Weights of a small multi-label image tagger.
Training: adamw at rate 0.0016, 12100 steps, batches of 256.
Rows from block 5 of a small multi-label image tagger, named by matrix and row number. Rows with one number within an expert belong to one neuron, the router's apart. Each number is 500 + 25 x the weight over its row's rms, rounded and kept within 0 to 999. All counts start at 0. Numbers have three digits each.
After each expert's rows are labels from the 100 images, of 14848, where the router gives the expert most weight on average: "top examples" is what is common among them. Only what is clearly more common there than usual is listed. The data: histories of elementary cellular automata, time running down.
# router: router (model.blocks.5.mlp.router.weight, 64x192), inputs 0-47
# gate: expert gate (model.blocks.5.mlp.gate, 64x48x192), inputs 0-47
# up: expert up (model.blocks.5.mlp.up, 64x48x192), inputs 0-47
# down: expert down (model.blocks.5.mlp.down, 64x192x48, transposed), outputs 0-47

# expert 9
router.9:539520509531488531534453485480502489502494483550463559490455480474494539491520488476506530515518479521505526530502530489521525473531491474496500
gate.0:498489484465501487495546508485520511528492505527523498504492449489509468492483529521492479482481466533467521464523508479482481522494493518510498
up.0:482508509530488519500458499487477472448514491492489516504480553511497518518510450460508533524497524471526471517467513512520533492528513495480497
down.0:492515514520499470510546473506518485493484483524461491527540477497530494468481437501477505496527535481492533486478487531482486559526497526514524
gate.1:493527507492510498449505536476499528513481486531517463476525510511498497498497532529485491485449477448492519493484512489523498525466451493486483
up.1:520473478558490507525481479512494497503500560501454504548479524475481481526490474484538534508533480503532491523530470512491534465542486483510567
down.1:487487486483508473539502484508504493527449464485436484539475515518525502496542509483492503495504498537534446495495525512468477488526501461500515
gate.2:501519464536494496507469516514476478487458459468496542529525530478496515463523504485541486460491520462523517497440473443509466463475458508506486
up.2:471493503530534551488503474527520487506460529486491474512524494515494473529492526527454465483473503500475490507512473515462497482505505508487460
down.2:520525485499476443493528497514486534533492481502493495479486529519515469505534498509461459487502520523512495484469476542484510497557522512529501
gate.3:477526455473505509504528513414496491529494481507476504466512454521506474458532499518491488464448509469489520482522529494518495501483478447508457
up.3:546512520542517525492494534552478531497496505525508474507537545519505520499479527520486498524535465458498504493485448501491481486506503532462520
down.3:534525526463496472508557500506531491511509531503507482509538484545483469474472488508491529484521512444524564490527529549459507530523526479507488
top examples: 111 turns on; 110 turns on

# expert 48
router.48:517516487498526503472467497504508490498514499500505522543464481460495537502480499480473502485525470519458464524522531524500495485492484497503517
gate.0:528518513516468512483524440530495471468512521474481501510516512444528517502503509490451487485450522472495521496516513486513520512547495515433486
up.0:509511531485493472510506501516519461489570430523533471524475484538476476507464517512485494469549464535508531499508504533460484522503473515511505
down.0:525499558497504477494492467518527509532485540506558479492459494501482525475489508547501531450458490522535474491507524461526515492527511493507449
gate.1:531542492479511497509523488460507504474528500482494514499523487480544485481502517523523511496539514521497480461546471533451501472490540479509517
up.1:521511496495489508525492474490517508513510516510531497473493500522514527520473469480502521425498467496459492494537533472502500533463499536481525
down.1:507491514486523494489518532513527485510479472519473469483539530486525475487491482546501491499485491504540500489470482488479496461516523476505467
gate.2:554503459529506513493513486500519535507522546489492470528524505491531459486530521457474480473529510512529498464490464505513495480518511515504472
up.2:504487472534520528471518489552535537529479520482502487519527544482519481491500522481485446475528503530515522476477482479524475465501500517489501
down.2:498516452456482472491514528460548501475513472539538532528477504495554466505504493540503531460523490516468498551531549514521481531482468479499503
gate.3:500478508474515524471490504497498495512485495510493487497498482517521523496527467497491473444511492498455520449498527491503446516486494523480458
up.3:489516471516491494489495513497492513497537537496483537478503510513505493509461500465489547493501504524550479517515502531542530505496492470524514
down.3:474487479504497485481511513517511520502507476513550495490482463489461539469454522515457501498484474530501568488516500506537473491454485475525499
top examples: 100 turns on

# expert 0
router.0:506488521538484508541505551527515510462499523505511511515465496512494549511514467528464547488540487505506472511497519513500474483501480480509458
gate.0:491537510481545517467514542541499527488490522527498523538489503463505531514492481504461498480471496512523506498525483530519517496502483454532498
up.0:491505489527457501518488495496480516497512493508466464482480526464503458497502528484526558511509488519471489466456481494496502505533514537468526
down.0:496532529485511471449492498492468462461468509491523488494472507458524492490488516513459523494538486511512493501519514508500495519475515522460495
gate.1:458556518491543479415516527501511529478510484491498541470519515505477520537493525517516501536497500505482521512546511522475516540510520499517500
up.1:526484462522490509542513515458480463530483537508528443485472500517482474497533486484452459497500499521536524497526511507528463472512498484503489
down.1:531484455530467518504489503490466488498515523490464516479501491523476472505513519486492478521527507473502513505532515494518508497484514471523514
gate.2:472511487501494506533462474531529493498516483538549424516527465513499498528463472462489480491483495498492488550486503552510460498506485520505474
up.2:478526482493510511497521512494471537475485551473501546486464524492526456495513516527448559500493538480485460464473496503516518506523520488500512
down.2:519512516467515508537484495499481499481517523492479524538465527456479536527537519508476471468495480552512476496565530463462472516506519477537491
gate.3:478505491552502508528505484512508516508506496492492512527506514498493521517568507453511515483511450504479494494498533459522487490494491539452487
up.3:479524506517484484520496440492451474500516528470546464524486471493491516528493506469496491512473475534511458465512503524516530474551505499462500
down.3:535465499491485569497494519486554538501483465525477454516544499513505541500504490485540522503518482509507520457507464505470526489496479566487508
top examples: 110 turns on; 100 turns on

# expert 7
router.7:580511511532514511488515521508535494493525461477468529500431469486483550494541481504464497505498508530486482504532535498489533492519527516476491
gate.0:554505533463481467534507452491490516468525504554490527481430517512528515504514504461509532443480482519502489517539562469461494502478479517468493
up.0:514471491519454506508483455483490545533506533486498498479505532493506487487471505508506482511485568506483477504469502495560493531499492462440483
down.0:474476467517514509496500438495511474586503524524499505479518450528488483500496479491488477533483465476502480505516522525508484534531478526494498
gate.1:507489474529535523474460465522479519517441540482527494486476489478539470530443488457505507505511501531521487472488498535501486460517507475522484
up.1:506514509489477475525516558507502467477553465527478514491517512529458494455530527561487504494482485476489530519535510450476529515464507498493531
down.1:537420463520494493514499449508534462503526550494469537499485513457511537547489519498513511501513456490513481501480509518528514488499526474491526
gate.2:485494515525468451485457467531488493528541532501571487533482518499516518530509491451519522491485471506522480483512477458481491466506506524475508
up.2:504501498432503553490521521459543510476440481512458536456522493487511504473494471522486483491528549468467504501493501546506506510482481479521492
down.2:457482492503510530537488470508532447545497527515516461491541466511486529487458492509520524513486438529471496526487524520529484531484548483480497
gate.3:478510520480497500447503522517466495490508486494488534448582507493472530500511505548519453513506496519511479477527493479475494522492516541484484
up.3:462492494514520541451512542510463520514470491511497532469496481539500494444527484506501525495510503492462526473485507517494523499446478481505483
down.3:460488549513527540530508497503493538477476440528489501490457459481528511474464481514489463454499539575460488513516516513507464517541485492495527
top examples: 011 turns on

# expert 56
router.56:569527532490482507473529523501529476504521505508470504539461464449479513532534486492475495490533465511475465524524504500490505472539496452498529
gate.0:549470507507485462521503457489461491468543537448494531506511510505486507481496493460514533477510511522515535522485483484495531478507514474525526
up.0:474524516489473503521515511514521509518516513536533531461544488513528486493464536528476511472465489464487444473562512521502481555480479479509529
down.0:515505485467533507483480514486529511533509484479531516515497482483532517516517461507495504468492479522500493513513446528479475429448513523529515
gate.1:546515484518485487499523473530520486538479500551506458492511455489537490470506512547518494490470499520484443482560491522454468468502535492461517
up.1:519469482525493489532505454530465493508527510473486489521460479509534503512545476482510512459484502485508518526453498536475527485527490482506463
down.1:528456513490511554467535511465462499549513477463519502485527511469524530543528508505506485498453512583525523501482530516498508478520474507510502
gate.2:514597483495473486536506490504518463505508508529502492498507436486540497497469506494501490473458502519537455474542504506485462490492537490497485
up.2:483488546496502481515488489481491501495522497485482535511490545534489496487512473552490513493501495490460538518483525504503525519526461489490471
down.2:518550507521528519498496491487490480497556486516504438533521536503525495516490487494524521486501493539530494510478494506548502464495513528511514
gate.3:509430496495525542507521511555509553499446539520456488510519467522478499493509497550449528462479451502477515483490524526474489528477476515533499
up.3:470530490506493442497484510484491504491547477465446503492487532460472513517529529476566477559525543468521529528472475488498526478514526495471532
down.3:497512463471468505482562505503465462523489505499524515518513455512524504475487528501517547486481521433492506494490517509483489498477479486473501
top examples: 101 turns on

# expert 53
router.53:578491487447512509472502499533499486446524502528449516518476504472460517479524525490513505480509529514477496488493496498490500517502499499492523
gate.0:494521461503497478490494472472499518500513563492502502447512458556504459500516465529498467461511512501508495472481519470515527491514506547508500
up.0:568525461483489500490509555513476504509504510505521478456485491510464501517519507519506479548481498540500512479514512529481492498540502531443513
down.0:473527574527524511519502529528523527483494470484535513498464477549512537509523507483506478522521510489459500489485462489486492487488518521482485
gate.1:514504472528520547495519513505486527503488507456469482511541508545508506537514466466482510518553499500506494508471496495519498494494522523497485
up.1:482483512475480437495483482499514480510508485534520511479456477465508483459506530537530503466448495490491507500532494510485499501512498448506521
down.1:495476525485511525524534486489506503538478493506460477522530479517531505500447508480539454494485499537518524486543416496490512460487488476547499
gate.2:533514463484475529535495510507498495501505504485485512506536492510459507522506526512482488495531494527480489508492490489472491542521534504476516
up.2:446501514493475469476445505484533481497521478497486494540516482514467512483556543511539528488488513464556503536534491507510486476490498534481498
down.2:496524446473476468516525513526476465494493527465487571494514539505501499499524480528516514451483471483510466504537513523524492475501474499504497
gate.3:512524520528526538507486494502576475491464486505461500454528487515530496475500503501473467484504493493520493484480514519534450537474498549459495
up.3:519479486517513497494478481467488530507455504509503501438500506476551481519519511513509513502510496438505461466491496486482476473515489510497532
down.3:482516497498523484480475531520541533496516454519474502500536526521483440530516497531505499530533511506519517472500497470485494509530511533488521
top examples: 101 turns on

# expert 41
router.41:533511518502518500473488514462512480468479489487494508539478468500513525527542489469470499520516510490475494490496520500503539514515503491492501
gate.0:500515535513503523492489515511461505498535494458526528531508469491508515539478499484526493496492555523472535483453528519491485506504479524554533
up.0:498535497517509571496518500488454521532507512482510484478524508476513530564468493448512438514486532536518514487478499485493519532509512516522544
down.0:483513485480479521525504533516494469538515511542511499526464507465511476460506479453532498493502480539526482525491483541517443501538512505458516
gate.1:485511521577482498510469469567502500483553506512521502531514494499535501498475482482486472512443472518538471525486506526532473582524509514469539
up.1:519521509550475496487494463540494494497521487538480475524501525491525507487510511520476484460472512525522491498502464458535514496475471544475520
down.1:498500495502508529505504498504517498537464534522512490494472442518519502504477494460492514471451516516475496503538484534539505476528469447475487
gate.2:492475485497517551466504487535513537527485517486575494487489500515468513519532451487482509500477479504438541504451513491543525496539500493486473
up.2:508529530489464468557499514494501482493522518503459491498505480445556491516459531470493516509520503517564486500541464483481481484509516481485496
down.2:493502542536492516492460476511554518502513486514535527500489510500525495506501538508530461461480532527508508517496481514478490427516538504498549
gate.3:517501513502457521481542517524488446504533542507509476555485475534523503495499515504515449505538489495531547522505457539512512520503527456476492
up.3:538478477496484493483509543497496458519542479516495540478485507521523452468495522506521507493466546464553517506508458510521473485465466492472529
down.3:466429517530486474482563498479516488475533547474476491499510490513469543484466503493535466486453476496510510501522476463474498485504492491479471
top examples: 100 turns on

# expert 16
router.16:562511514517499528479504529509527470486484498526464501532438463491482513536526497482495548461536446524517458521509539513485506518515485504498495
gate.0:532497504502533484456505539481488528496513492479481480515540489503496524483523470473465482495467484533504537489529458489494493521466472469468486
up.0:479516506499504488477498520545498510515498512514460529499486471462490496485492539514463457501535474516525468494511470504490482459468490518527491
down.0:505470555531485517504530473503556514450496473499455501460507521502513507529493471480511514497509502479447481525517498488491467507496507499473470
gate.1:514453480493501520492487523500458492463497464486481496520546496493502501493490527539500447572521540513529549523491444467507476458502495528524511
up.1:505486522481489448494480518440448516482533492476514455493550523477480459480514526535493468560484504516519514497470499522488495545491476472537516
down.1:557486473484515482457534523501502505528481532501521480489536465538485497492513526517480468493513461508480485505453444477500499546476517486561515
gate.2:538436524518483479480482467534495485471547511456474500478497501508510556549508519469541480514481518491481490500459522484462519487539540526449530
up.2:553461493519508498479501470544487517480509524460465520486516544524504547534527487448530482518500518514476502509492528477482515484509508502477535
down.2:497505539496535482504440533472514510551511487514468474499519535506496488459469531505490456496512509491473516524478424516511510488502495483478517
gate.3:527505483517534490485540520483469488481504543455441551460507506483482501490533502467541473517501495496489528525482488510471535478504545500511497
up.3:525475539512511517515468512482542520474508465488477488480521454451527483502501548535468460512493517496497514505511482530493484530511497512536497
down.3:490531451507501499499553508495516511584496531501545500487536491510510518498492528484417474475506492529502511530498464497498497469471499490516535
top examples: 001 turns on; 100 turns on; 101 turns on